config.yaml
model: "image flow-matching model"
dataset: "made-up waving flags"
conditioning: "none"
cond_dim: 192
norm: "layernorm_no_bias"
mlp_ratio: 2
fused_qkv: false
qk_norm: false
inner_norm: false
patch_size: [4, 4]
optimizer: "adamw"
batch_size: 512
warmup_steps: 220
Rows from block 2 of a small image flow-matching model, named by matrix and row number. Rows with one number belong to one neuron. Each number is 50 + 12 x the weight over its row's rms, rounded and kept within 0 to 99. All counts start at 0.
After each neuron's rows are labels from the 100 images, of 14848 (inputs lightly noised), where the neuron reaches its highest value: "top examples" is what is common among them. Only what is clearly more common there than usual is listed. The data: made-up waving flags.
# fc1: MLP up (model.blocks.2.mlp.fc1.weight, 512x256), inputs 128-255
# fc2: MLP down (model.blocks.2.mlp.fc2.weight, 256x512, transposed), outputs 128-255

fc1.377:55 58 65 48 57 41 57 48 61 44 61 42 63 54 46 56 43 38 51 49 62 43 35 50 45 44 37 44 47 44 33 42 59 54 55 55 56 47 54 47 59 49 53 36 53 58 34 17 41 62 63 55 46 50 51 60 72 32 61 49 38 38 37 52 49 61 41 33 40 44 50 36 75 51 54 60 39 70 71 46 63 53 64 46 57 74 57 40 55 52 28 33 32 31 61 60 55 49 43 73 53 47 47 32 57 48 39 55 46 50 63 38 57 43 27 52 55 83 58 45 43 44 37 39 49 63 59 48
fc2.377:61 62 56 60 45 50 69 64 51 54 57 49 25 61 54 60 34 45 48 50 38 53 49 56 70 59 21 57 56 62 28 63 51 58 53 55 58 59 37 40 49 64 55 42 47 41 50 53 36 34 58 40 59 47 50 64 32 39 60 56 60 75 57 59 57 59 40 67 47 36 40 71 54 60 46 48 56 45 51 35 44 51 56 52 67 39 54 51 39 52 51 42 43 67 42 51 57 61 37 51 33 68 45 84 44 61 68 46 30 54 45 75 31 34 56 43 50 38 50 49 74 26 46 44 71 61 46 49
top examples: orange

fc1.286:40 52 28 56 72 47 58 41 39 58 53 38 61 59 62 50 55 60 29 48 55 43 57 51 39 39 46 51 62 58 46 45 46 43 50 69 61 63 63 41 56 58 43 32 44 54 34 59 30 72 36 33 38 62 35 56 49 74 47 46 50 49 56 39 49 56 38 45 42 39 48 41 60 61 56 66 52 49 60 69 45 65 56 51 58 48 78 36 68 53 39 42 49 39 53 43 58 45 48 47 17 43 49 81 37 65 47 53 58 41 29 44 58 36 55 51 44 67 56 46 82 33 72 46 38 49 69 38
fc2.286:56 35 63 46 29 36 44 44 44 61 39 59 41 51 49 47 57 65 45 43 29 65 32 64 54 70 36 74 53 36 64 38 41 39 41 58 50 50 64 44 58 64 48 53 55 40 36 55 49 48 29 72 33 45 46 56 57 76 48 40 63 37 54 49 41 56 39 48 55 57 50 27 59 42 67 41 52 52 31 62 42 25 53 51 63 40 64 83 50 63 59 46 49 61 47 53 45 51 34 24 61 50 73 25 73 26 71 61 60 54 48 37 54 31 55 33 48 50 48 39 30 49 55 29 33 41 24 44
top examples: orange; ring

fc1.59:55 42 57 47 56 57 43 52 54 18 38 51 61 36 50 40 52 45 35 41 67 31 42 53 34 41 53 42 69 43 64 37 44 48 57 56 20 36 38 34 45 56 44 40 38 47 31 42 52 61 56 55 49 52 46 45 83 44 48 38 47 49 55 32 66 44 68 48 64 38 35 44 56 48 41 55 50 50 51 51 51 45 63 68 56 59 66 57 66 66 49 65 50 28 37 44 69 48 36 72 52 49 50 49 49 35 38 47 38 62 16 48 68 58 32 43 66 27 63 61 50 06 43 36 56 37 34 49
fc2.59:62 58 57 54 53 64 51 11 65 43 56 49 40 80 55 27 54 72 43 47 47 49 41 57 54 55 35 53 50 49 78 71 50 49 56 47 38 84 48 47 63 38 80 41 44 29 48 36 64 48 53 57 57 50 50 23 40 59 30 62 63 43 54 44 36 45 54 44 54 39 47 60 38 37 57 44 58 57 40 53 61 43 39 65 44 45 53 61 60 37 44 21 44 69 54 39 52 74 39 45 59 70 26 55 69 43 25 65 63 48 41 38 48 57 38 62 40 65 40 59 49 79 39 46 33 56 45 60
top examples: many stripes

fc1.267:51 55 20 40 68 65 49 52 49 51 98 53 51 49 43 59 40 46 55 29 59 51 42 43 43 45 41 61 45 32 58 57 51 55 63 43 56 43 51 40 42 65 50 46 34 54 47 49 53 49 59 43 60 61 51 46 28 42 75 27 60 57 48 48 33 24 52 39 57 52 61 37 58 46 51 58 27 58 36 52 65 53 00 41 62 39 54 51 55 38 50 46 65 49 43 79 46 45 45 42 47 30 50 61 61 44 50 47 40 53 20 49 43 62 38 58 61 36 47 56 54 43 61 54 37 32 39 46
fc2.267:46 45 64 53 37 34 39 49 43 46 76 54 44 47 46 60 41 32 47 72 46 58 59 43 54 45 46 53 14 57 56 51 47 51 38 49 36 49 47 32 54 40 46 44 53 23 60 53 47 55 54 31 60 44 38 60 61 36 31 38 41 40 63 33 41 33 42 70 45 39 75 76 56 61 36 69 64 42 57 56 61 49 84 47 40 49 60 54 49 14 49 52 51 60 59 72 48 37 52 39 63 63 63 47 32 45 50 50 53 48 44 56 64 62 36 40 35 52 64 54 56 44 44 44 42 28 43 59
top examples: blue

fc1.76:47 54 41 46 46 35 14 28 55 46 41 50 63 38 36 61 42 47 65 49 42 94 59 66 60 53 47 61 34 41 46 52 45 55 43 37 76 39 74 46 62 25 41 69 56 35 64 58 41 39 70 43 50 59 51 66 50 24 52 51 59 43 57 43 53 59 39 57 43 40 47 40 34 84 54 72 49 52 65 42 46 49 56 53 48 45 54 59 33 47 44 59 59 52 40 42 19 26 58 18 41 39 54 42 62 49 42 30 53 42 63 43 49 60 57 48 64 44 46 52 46 43 50 53 49 52 68 58
fc2.76:50 59 32 49 54 45 37 58 43 44 55 39 32 68 30 52 48 58 34 48 70 87 56 43 42 57 54 62 57 69 37 49 49 52 59 44 73 32 29 49 75 75 51 53 47 42 36 45 38 53 55 40 43 67 44 64 29 24 47 16 55 59 62 55 50 58 32 47 58 59 32 47 32 37 49 43 38 70 30 40 49 61 43 54 56 64 61 68 44 57 53 58 55 27 54 39 51 11 48 52 59 49 35 61 22 63 43 55 46 47 62 67 52 59 49 67 38 53 39 58 59 63 49 69 72 51 53 49
top examples: orange

fc1.85:46 56 26 49 79 41 43 49 32 48 46 62 60 41 58 61 33 46 60 54 59 52 37 33 50 42 27 57 38 70 49 48 54 57 34 32 48 23 45 62 39 49 55 40 44 46 70 39 47 48 26 47 55 59 48 68 57 73 63 57 43 26 62 48 42 48 56 47 35 49 60 82 53 46 46 46 47 51 42 80 47 57 50 79 60 57 35 46 45 55 59 38 43 59 59 64 61 52 57 31 76 58 45 42 47 28 56 46 71 48 44 32 47 86 37 42 57 46 53 56 41 39 48 47 64 49 47 36
fc2.85:52 55 55 50 53 38 39 61 27 35 50 48 44 55 38 55 61 37 62 46 79 34 23 61 42 51 46 50 33 46 54 57 44 69 53 42 62 52 40 59 46 49 56 55 44 59 37 73 63 38 77 47 53 62 46 50 59 75 13 47 45 57 54 49 51 52 68 46 57 72 47 59 34 48 43 54 47 68 54 62 63 41 49 54 53 54 47 36 59 52 33 59 46 38 56 66 26 57 43 66 62 63 58 56 59 73 45 40 49 51 49 69 55 51 45 63 41 61 40 71 47 62 64 54 44 51 29 50
top examples: orange; yellow

fc1.507:76 32 45 18 63 62 31 46 38 39 44 39 45 65 25 52 51 57 48 40 54 34 52 70 41 44 58 47 46 65 41 46 56 47 51 39 40 43 65 26 56 36 65 52 46 78 64 57 60 65 50 35 43 51 36 61 48 51 45 60 51 40 57 43 37 33 45 30 58 43 40 47 20 50 46 59 38 52 59 59 59 53 48 46 41 48 51 59 38 46 61 51 35 50 49 37 57 36 49 54 54 42 38 85 51 60 62 46 38 78 44 29 60 56 50 40 37 73 57 46 56 51 37 56 54 48 37 50
fc2.507:74 51 54 80 52 57 80 57 56 46 51 48 43 65 54 42 26 39 59 48 44 66 58 55 49 50 50 51 48 44 53 72 46 50 44 42 50 46 53 77 55 53 57 46 43 65 79 54 83 64 50 42 51 40 50 45 52 33 50 51 56 40 47 53 52 51 51 55 47 51 50 58 86 45 48 50 53 52 53 40 56 45 54 58 55 54 70 54 33 51 48 33 54 49 54 52 65 47 46 49 41 55 56 66 62 34 51 48 55 30 54 66 58 60 46 60 32 94 54 35 42 41 48 51 47 55 34 46
top examples: red

fc1.242:47 58 36 54 60 48 57 50 46 36 63 55 49 37 41 78 50 46 55 54 42 48 44 36 57 46 66 59 63 70 59 41 58 60 47 42 51 34 73 82 49 46 35 53 38 66 47 45 60 27 47 11 56 68 48 45 40 47 51 49 62 50 46 33 50 64 50 40 51 48 34 37 49 52 67 40 51 53 55 61 51 56 34 37 54 66 61 42 47 54 49 43 50 47 19 55 54 50 45 43 36 22 51 71 67 47 52 49 57 51 42 67 60 79 37 48 44 40 45 40 56 60 48 59 43 48 53 61
fc2.242:29 60 54 53 42 51 51 57 55 65 52 45 50 72 43 52 54 55 33 50 59 61 52 27 54 52 54 66 43 51 47 49 43 50 52 43 45 55 28 69 53 58 51 76 60 45 46 31 47 57 42 73 42 37 62 74 46 36 50 45 46 48 46 56 38 60 41 71 50 38 41 47 47 60 61 60 62 62 46 52 63 40 65 24 48 59 62 51 36 42 49 61 40 58 71 53 55 46 49 34 61 59 44 37 41 32 52 44 45 46 57 38 40 67 42 53 50 56 50 43 34 41 53 46 26 44 50 65
top examples: blue

fc1.479:52 43 57 01 34 70 61 60 46 25 49 39 54 61 55 62 56 43 52 47 55 32 51 44 62 41 49 53 56 56 43 56 58 55 53 51 33 47 45 59 50 47 66 30 48 74 34 43 44 56 45 58 54 39 57 54 59 66 40 70 39 41 49 59 46 42 45 57 52 39 43 60 52 55 44 56 53 57 45 35 44 37 44 59 47 52 34 68 38 43 55 57 42 56 66 56 71 56 57 57 61 50 40 53 30 38 70 65 39 79 40 43 61 54 70 46 35 45 52 35 40 25 53 55 69 48 59 52
fc2.479:59 52 63 17 64 55 60 37 37 68 38 52 54 45 46 44 53 63 43 55 57 40 71 49 48 67 62 59 52 65 48 53 50 58 39 40 45 31 49 58 61 67 68 71 60 39 47 55 48 52 33 47 55 49 66 42 46 57 59 44 61 44 60 50 54 50 39 56 50 55 53 46 54 67 54 52 63 51 45 33 79 54 59 48 44 49 20 33 63 65 38 50 51 82 53 57 50 51 34 41 45 37 55 38 79 34 50 49 47 93 50 49 49 61 76 48 59 42 67 33 76 77 53 51 45 59 59 55
top examples: orange

fc1.202:50 54 61 33 48 49 55 55 58 30 73 59 44 53 47 55 49 60 68 26 55 55 52 86 49 42 42 64 32 67 49 77 68 64 41 55 37 49 70 63 50 57 72 66 40 57 53 56 44 45 36 58 20 42 38 32 51 56 49 66 39 46 65 64 36 42 41 55 52 26 55 50 32 55 61 51 39 61 40 60 57 43 61 31 32 30 42 57 61 25 40 54 41 59 31 62 48 26 45 37 48 56 40 58 40 60 51 65 54 49 49 48 39 42 41 52 48 53 59 43 55 47 39 59 65 45 67 90
fc2.202:46 52 67 49 48 85 57 42 64 66 36 37 47 52 68 58 50 58 64 30 47 47 43 38 52 45 62 46 64 27 58 39 58 42 54 54 47 39 45 57 59 59 49 29 53 58 55 61 60 53 27 65 79 44 54 19 51 42 73 49 47 47 49 58 34 62 51 41 50 64 61 43 44 39 44 52 44 35 31 40 49 33 53 27 37 66 52 35 53 67 69 39 43 35 31 38 39 65 62 59 44 44 45 65 82 62 57 56 65 55 54 81 64 63 48 60 78 70 29 44 57 43 36 52 62 43 50 33
top examples: red

fc1.255:39 36 64 54 61 46 68 38 50 43 58 52 71 30 53 45 43 64 57 53 28 58 54 59 41 54 35 49 50 37 73 42 57 33 57 54 56 52 59 34 59 43 57 50 36 62 44 79 48 71 85 61 47 34 50 45 51 57 62 61 57 48 51 35 69 51 36 53 59 37 48 28 28 48 66 53 41 53 64 57 49 45 73 39 44 56 53 56 44 30 31 52 53 47 51 19 39 39 50 71 49 34 46 50 35 45 50 47 42 49 45 39 68 42 34 64 32 53 59 46 53 40 55 56 58 54 57 52
fc2.255:52 25 71 53 40 51 71 39 42 44 53 56 23 71 51 57 65 66 38 47 48 67 66 64 71 63 43 55 69 64 52 64 46 35 63 53 47 62 43 42 53 39 50 44 54 55 58 48 61 19 55 57 37 39 44 37 60 50 47 56 36 39 58 50 48 44 58 50 44 50 47 56 41 52 72 54 60 65 53 52 48 42 62 57 62 50 61 70 36 72 44 72 61 32 55 50 48 57 35 80 51 64 45 58 42 67 59 56 67 49 34 47 27 57 53 28 60 38 46 62 65 56 34 48 71 69 37 55
top examples: blue

fc1.368:54 43 43 45 40 41 52 33 46 58 56 10 45 43 52 51 24 69 59 41 63 68 54 39 58 60 40 42 82 38 56 47 52 46 61 78 53 66 54 37 51 44 59 66 52 70 50 50 35 35 53 38 48 52 62 47 61 37 52 59 52 51 45 47 50 56 27 48 74 69 68 51 47 63 50 41 35 49 37 50 60 43 48 44 54 63 34 64 63 62 30 48 44 30 54 33 26 51 37 53 52 48 46 62 71 55 45 64 48 67 59 60 57 47 63 55 39 40 48 42 46 61 49 99 53 27 39 56
fc2.368:71 40 65 33 53 56 53 51 50 39 42 65 48 54 68 43 24 58 56 48 43 77 53 52 48 65 49 60 51 35 54 40 55 45 18 42 36 40 64 45 61 40 58 88 61 50 30 39 34 46 66 48 47 49 57 34 47 39 51 52 53 44 45 51 47 54 47 49 46 37 57 41 46 55 47 30 56 72 58 71 33 29 47 40 51 51 44 67 49 51 47 47 59 54 53 57 19 43 28 41 37 55 26 46 50 31 51 46 51 58 54 42 38 40 48 34 61 42 35 42 42 71 55 67 56 56 62 49
top examples: orange

fc1.94:26 43 74 47 24 61 55 64 43 62 32 44 51 36 46 39 57 69 40 41 59 47 37 64 53 50 45 28 63 48 57 36 46 42 44 52 10 52 58 43 63 60 50 51 42 65 58 54 53 55 53 49 34 26 44 50 47 63 57 67 52 42 50 48 74 38 59 34 58 49 40 37 43 67 52 35 57 39 56 56 42 56 64 62 49 74 50 60 45 61 57 49 42 61 35 18 53 57 52 74 59 25 44 42 54 49 47 74 45 47 55 54 68 72 37 31 44 48 70 39 50 36 55 45 52 63 71 41
fc2.94:60 52 43 53 66 57 39 34 54 48 48 50 18 63 39 49 39 64 50 54 33 37 63 48 49 59 42 50 67 51 66 45 61 53 43 42 29 69 49 57 49 45 53 38 42 46 39 49 40 42 35 43 61 47 58 55 42 59 30 55 50 53 53 51 37 45 36 62 35 37 39 23 33 37 78 45 59 70 45 69 77 35 63 66 45 44 45 54 51 59 51 40 51 57 60 36 43 52 41 53 43 59 65 80 39 40 60 44 64 47 49 46 42 76 40 36 57 57 59 44 64 60 43 35 51 55 43 51
top examples: blue

fc1.27:52 35 65 50 41 50 54 47 58 36 47 36 54 58 56 54 62 58 42 65 74 59 26 63 46 52 60 60 31 64 55 51 34 36 40 47 38 35 46 42 44 55 58 52 72 28 66 48 35 52 47 56 41 46 51 37 78 37 52 61 42 42 55 26 42 60 61 62 31 38 61 45 71 40 54 43 65 61 57 42 33 48 32 57 60 52 62 48 47 71 41 32 44 46 73 50 48 48 38 39 28 46 53 47 33 70 50 65 45 49 63 53 20 51 49 51 62 32 47 59 38 74 66 40 41 37 42 33
fc2.27:72 43 42 47 56 57 68 32 51 38 40 41 58 49 50 45 44 44 67 34 75 47 36 75 42 55 65 48 34 42 66 43 52 57 73 52 35 64 48 52 65 67 46 54 48 56 41 59 61 46 33 40 47 32 58 44 48 40 51 45 56 62 36 72 50 55 57 45 69 64 55 31 73 59 42 40 34 45 47 47 60 40 45 56 33 43 51 51 55 50 45 75 44 54 29 20 35 54 63 42 67 60 48 54 55 41 62 18 53 49 69 61 45 51 51 50 24 62 58 50 73 36 70 36 58 60 65 39
top examples: many stripes

fc1.329:48 36 41 53 46 46 55 43 60 44 53 60 54 42 46 73 57 57 28 62 73 53 41 63 43 34 57 33 70 45 57 26 56 38 27 53 81 58 62 34 42 61 59 54 42 51 38 58 46 48 57 47 52 73 45 28 41 39 51 46 32 45 62 54 33 60 64 58 54 39 77 44 47 54 73 51 34 66 52 51 44 51 00 42 38 36 46 59 55 86 48 27 65 55 66 63 50 33 50 43 23 41 50 49 45 49 49 42 47 49 50 53 36 71 53 39 57 48 40 52 50 56 41 54 40 57 39 75
fc2.329:43 53 57 64 55 43 53 49 54 49 48 45 38 62 41 40 58 56 64 34 65 65 46 51 41 56 52 24 37 47 52 26 31 38 54 57 62 34 54 36 55 35 63 49 74 46 63 50 50 49 54 45 51 40 47 34 03 47 38 19 67 54 51 50 61 77 51 46 48 40 64 47 49 46 57 52 50 31 56 60 65 56 73 51 61 36 47 44 33 36 48 42 58 44 36 45 51 53 53 39 68 66 40 55 52 54 52 61 46 52 66 44 56 79 50 51 43 52 39 43 59 46 42 39 59 14 63 71
top examples: blue

fc1.52:61 59 63 41 55 54 68 43 32 50 62 36 52 48 45 32 43 47 68 33 36 41 52 54 55 44 57 57 26 37 38 55 32 52 53 48 24 55 43 61 40 65 70 58 34 57 61 23 34 50 43 49 57 34 35 57 43 36 52 79 60 37 43 64 26 74 47 53 69 37 46 52 30 48 58 48 46 37 52 56 56 37 66 57 54 31 47 47 61 57 32 38 58 53 72 14 54 54 68 58 40 48 44 64 55 35 58 54 70 55 55 40 54 43 61 56 43 62 39 59 51 45 59 67 59 62 54 44
fc2.52:51 43 42 49 33 43 58 53 47 65 48 46 50 43 44 59 63 56 60 54 53 53 60 60 30 47 49 38 60 39 38 72 24 50 32 52 46 57 35 44 49 64 40 61 41 34 58 30 48 33 47 52 55 55 54 49 38 55 45 49 47 39 56 54 48 39 71 54 58 33 53 37 38 48 48 41 29 35 50 39 39 43 54 61 63 51 48 59 67 56 42 31 36 75 56 59 46 59 57 58 41 38 43 54 59 53 43 50 78 51 56 45 79 44 20 67 48 54 53 45 59 51 41 53 42 64 43 47
top examples: blue; orange

fc1.19:42 44 70 57 36 55 66 36 50 35 56 44 17 43 47 35 36 53 37 44 34 57 53 82 55 46 47 28 54 34 53 58 56 65 50 43 31 34 65 47 50 45 74 61 31 49 64 46 47 60 41 43 30 26 34 44 42 50 53 66 34 52 40 44 24 60 66 68 60 47 27 61 58 68 73 42 53 51 56 46 46 55 44 45 47 40 49 45 47 49 36 40 54 28 49 43 34 42 69 70 60 35 45 59 40 58 53 38 59 47 22 47 61 49 41 59 56 47 40 51 40 37 54 43 57 51 48 29
fc2.19:54 42 57 46 42 68 38 60 57 46 57 56 64 56 47 35 55 43 57 53 59 39 28 50 71 38 83 67 48 12 57 24 50 45 38 32 63 68 42 57 42 56 40 46 69 45 28 44 58 54 43 75 67 54 49 47 46 53 62 49 37 28 53 52 37 36 63 72 53 53 71 55 42 45 29 46 51 45 42 44 51 23 44 35 53 64 55 70 56 64 59 32 19 43 47 51 50 63 67 30 56 50 59 56 53 59 61 52 58 49 71 63 47 46 35 54 54 62 36 28 43 37 52 70 37 59 42 60
top examples: orange

fc1.171:58 34 42 48 33 72 62 30 56 46 52 61 51 40 37 61 44 66 53 52 72 57 50 51 56 49 66 57 39 63 23 34 54 51 39 35 52 40 58 63 30 48 51 20 43 51 39 54 31 37 44 50 29 54 42 57 53 51 60 57 61 37 50 43 38 61 55 38 56 47 15 69 63 60 42 42 50 35 56 46 47 53 39 55 44 37 55 34 51 65 54 71 42 40 57 56 55 65 33 29 35 45 43 65 60 38 60 37 31 47 59 51 42 33 46 29 69 72 74 58 54 53 54 39 43 53 40 58
fc2.171:54 42 61 36 53 53 42 73 37 42 57 67 58 45 49 59 61 36 59 48 49 55 59 32 40 52 75 48 45 42 43 39 47 40 52 22 45 68 50 69 51 58 59 73 49 53 63 71 51 73 47 42 50 54 40 39 52 74 46 49 34 35 47 54 60 58 50 62 49 56 49 50 49 17 63 23 52 50 65 43 60 44 45 46 54 49 35 53 50 51 71 51 54 53 40 54 47 37 41 52 62 40 36 64 15 60 46 44 39 53 50 29 40 43 67 30 45 51 49 79 35 52 50 34 53 45 41 50
top examples: red

fc1.213:43 44 42 68 30 65 69 42 40 44 45 34 62 47 49 36 57 70 53 35 47 40 58 53 34 37 45 66 53 56 44 60 58 27 37 51 29 44 30 65 44 44 67 21 47 51 45 52 33 57 65 52 46 28 45 51 52 52 44 54 39 37 54 52 51 39 34 66 47 40 19 52 33 53 43 47 54 57 58 54 49 45 48 55 45 45 60 61 25 49 46 54 36 74 48 30 69 56 61 60 54 37 35 48 49 35 60 48 20 21 48 28 41 49 58 66 59 54 46 27 52 60 51 52 57 43 39 70
fc2.213:52 62 46 72 69 32 86 38 75 24 51 74 42 45 51 45 57 66 49 48 64 31 77 42 52 64 42 58 66 65 62 30 51 45 46 54 34 53 72 66 42 34 59 30 51 52 54 59 60 29 57 62 65 53 51 49 61 50 47 33 53 55 42 50 33 61 45 46 55 65 47 47 18 43 59 40 54 44 51 65 61 58 42 62 53 47 67 34 77 42 34 39 53 52 50 42 55 40 58 49 48 39 52 53 43 28 45 57 70 15 41 49 63 63 69 61 22 32 48 29 32 60 32 39 48 55 57 57
top examples: blue; many stripes

fc1.315:48 53 75 58 59 61 60 59 49 51 41 68 68 68 42 29 68 66 60 37 52 52 49 41 39 57 38 49 34 27 56 53 57 67 60 66 54 39 44 61 33 56 15 42 58 49 56 45 49 72 52 39 51 46 43 61 49 50 27 40 53 44 50 53 55 51 38 48 46 67 45 52 47 50 56 65 45 39 66 32 53 53 38 49 46 54 78 54 46 54 77 43 54 57 50 49 44 46 43 54 57 55 44 48 56 71 51 48 43 42 50 47 42 37 53 25 60 25 64 50 64 52 41 32 53 49 46 58
fc2.315:53 28 59 45 36 47 55 64 52 56 36 56 42 30 43 45 77 55 81 66 45 39 61 50 58 53 38 67 31 58 72 53 57 52 38 69 58 51 32 43 68 54 15 58 57 52 70 56 49 29 56 53 37 53 45 80 54 46 63 42 37 51 47 50 44 41 45 43 69 48 61 58 48 61 48 59 76 46 44 32 39 83 56 58 59 33 54 48 60 39 65 62 34 48 39 66 51 55 51 63 57 44 66 43 49 36 44 50 61 55 59 49 35 24 66 53 45 61 50 48 28 41 43 68 45 57 53 65
top examples: red; white

fc1.365:68 48 37 51 45 47 48 34 62 46 48 48 56 50 40 49 44 50 69 44 38 24 50 57 34 52 38 53 56 42 65 58 60 54 61 77 34 51 58 55 20 35 58 70 57 68 69 44 59 28 61 59 43 43 49 70 45 47 51 54 36 49 62 60 41 44 70 51 54 48 37 62 48 61 52 45 41 28 43 34 53 41 45 45 50 67 53 60 58 50 26 68 57 51 54 38 58 45 45 42 39 53 44 59 63 42 25 59 46 56 53 43 29 32 63 64 51 62 64 46 64 49 52 41 54 47 45 51
fc2.365:31 51 34 49 60 72 48 41 41 32 65 46 67 46 46 52 50 61 47 52 53 33 31 60 77 43 69 57 57 33 51 54 54 61 48 23 39 51 40 46 47 48 67 75 59 36 39 54 49 68 55 81 53 58 34 62 66 54 40 46 48 64 47 47 59 46 56 47 50 60 52 49 35 45 44 50 56 57 44 47 39 75 54 44 43 47 45 49 64 54 63 52 46 30 37 43 84 51 60 41 37 47 22 42 35 36 52 56 51 45 53 64 36 56 46 39 46 44 58 46 34 65 16 01 48 57 39 61
top examples: red; many stripes

fc1.178:85 46 60 13 70 54 24 45 29 50 49 41 59 56 39 52 64 58 47 50 56 48 54 68 37 52 63 60 43 54 49 43 49 40 47 66 48 47 57 29 44 44 50 52 49 59 67 60 74 59 47 46 43 42 32 54 58 44 52 64 43 47 59 50 40 33 55 47 51 44 48 48 23 52 45 59 47 43 44 58 55 52 40 57 42 43 49 56 54 52 61 30 37 33 50 46 45 45 52 60 45 52 45 70 47 24 51 49 45 84 44 42 41 39 65 58 39 84 53 70 48 47 35 33 51 35 41 52
fc2.178:19 55 45 37 35 56 23 50 43 78 49 45 55 31 40 54 90 52 55 52 62 48 38 53 49 44 57 49 62 45 50 42 46 57 72 49 51 56 54 12 50 41 33 40 50 37 22 39 06 20 53 59 50 47 30 55 47 64 43 51 51 52 49 52 54 47 57 37 48 55 50 44 18 58 41 47 46 51 48 70 44 50 41 52 47 52 60 46 45 50 60 69 50 44 48 48 59 53 43 48 60 58 53 39 51 51 48 54 49 68 53 36 41 52 55 47 65 17 50 60 41 46 35 41 50 52 67 49
top examples: red

fc1.438:37 19 55 22 54 58 48 55 50 48 47 48 22 41 42 65 28 48 52 41 38 64 61 55 71 43 48 62 47 55 48 58 42 65 57 60 57 71 53 28 70 33 50 56 51 70 47 63 62 47 40 51 55 55 33 41 33 32 72 73 55 42 57 48 48 51 42 41 67 42 47 38 40 41 41 52 41 45 40 55 50 50 47 59 49 45 39 61 72 63 60 37 42 35 60 49 33 53 45 59 38 58 40 67 37 36 60 47 65 68 53 58 67 40 63 55 43 29 59 66 62 49 50 43 71 42 56 44
fc2.438:49 46 42 21 37 45 64 27 43 61 43 43 56 67 49 40 35 38 47 63 30 69 70 33 56 57 59 57 49 62 48 59 56 59 49 33 44 22 47 37 65 48 71 64 53 41 51 49 46 79 53 43 54 55 29 45 49 34 23 73 52 43 61 53 49 48 45 48 49 80 52 73 67 52 56 44 55 68 62 25 61 57 54 46 49 53 43 31 18 48 64 56 63 51 54 51 37 56 52 59 40 52 62 31 56 75 50 52 48 95 39 45 40 35 53 32 67 66 56 67 70 44 53 53 47 50 54 49
top examples: ring

fc1.295:56 41 52 59 48 60 51 24 54 37 43 45 49 74 49 66 47 49 46 44 60 45 51 35 30 39 24 58 54 43 38 67 49 61 65 45 45 56 33 53 62 44 77 46 37 56 55 44 49 58 46 43 40 74 50 61 61 18 31 14 40 41 60 40 55 49 78 62 54 57 42 19 27 35 50 52 22 71 60 47 35 39 47 44 54 65 17 72 67 46 39 44 42 46 55 52 52 50 55 57 47 57 52 49 39 60 48 23 56 48 45 39 55 19 51 48 36 32 56 71 62 45 60 67 51 33 37 57
fc2.295:31 36 62 55 43 45 54 47 57 50 47 68 45 39 76 53 55 46 59 63 33 57 49 36 62 39 41 57 50 44 35 59 55 46 62 68 41 47 53 48 55 56 77 43 59 53 39 58 51 61 41 59 48 55 49 58 52 27 64 34 51 66 58 57 33 58 57 41 37 60 40 43 40 67 48 63 48 30 45 55 63 44 43 49 45 65 42 50 61 44 39 54 31 62 46 51 34 51 59 53 57 48 25 44 48 46 58 76 38 44 57 59 61 17 68 50 44 45 43 61 22 46 69 58 57 64 74 56
top examples: red

fc1.299:36 50 61 42 41 53 59 22 46 62 50 45 54 38 61 60 44 53 41 44 31 53 71 61 36 54 47 54 39 60 47 59 59 45 30 54 48 56 63 41 66 41 38 57 37 49 24 56 44 39 49 52 57 48 25 45 48 53 33 62 38 22 48 48 39 52 24 79 54 46 46 53 47 29 43 44 52 67 35 63 57 77 36 36 55 59 25 55 49 46 44 41 44 54 53 45 58 35 54 24 56 49 46 62 33 34 54 40 35 45 50 53 43 62 41 75 37 53 43 51 52 62 77 63 61 34 45 51
fc2.299:68 43 39 43 48 25 53 44 47 46 49 68 52 69 53 41 54 58 44 44 60 50 59 29 68 50 59 52 44 46 65 52 57 55 46 57 42 35 65 49 43 63 34 41 49 56 65 62 49 38 51 47 53 40 21 20 24 45 90 48 49 22 46 46 44 52 32 36 41 53 42 49 58 75 57 20 52 28 63 49 76 37 45 47 48 37 43 45 48 49 56 64 47 50 54 51 38 58 52 44 67 42 55 76 63 74 56 52 34 53 52 31 49 60 51 31 70 38 48 47 42 38 44 47 62 57 43 50
top examples: ring; flower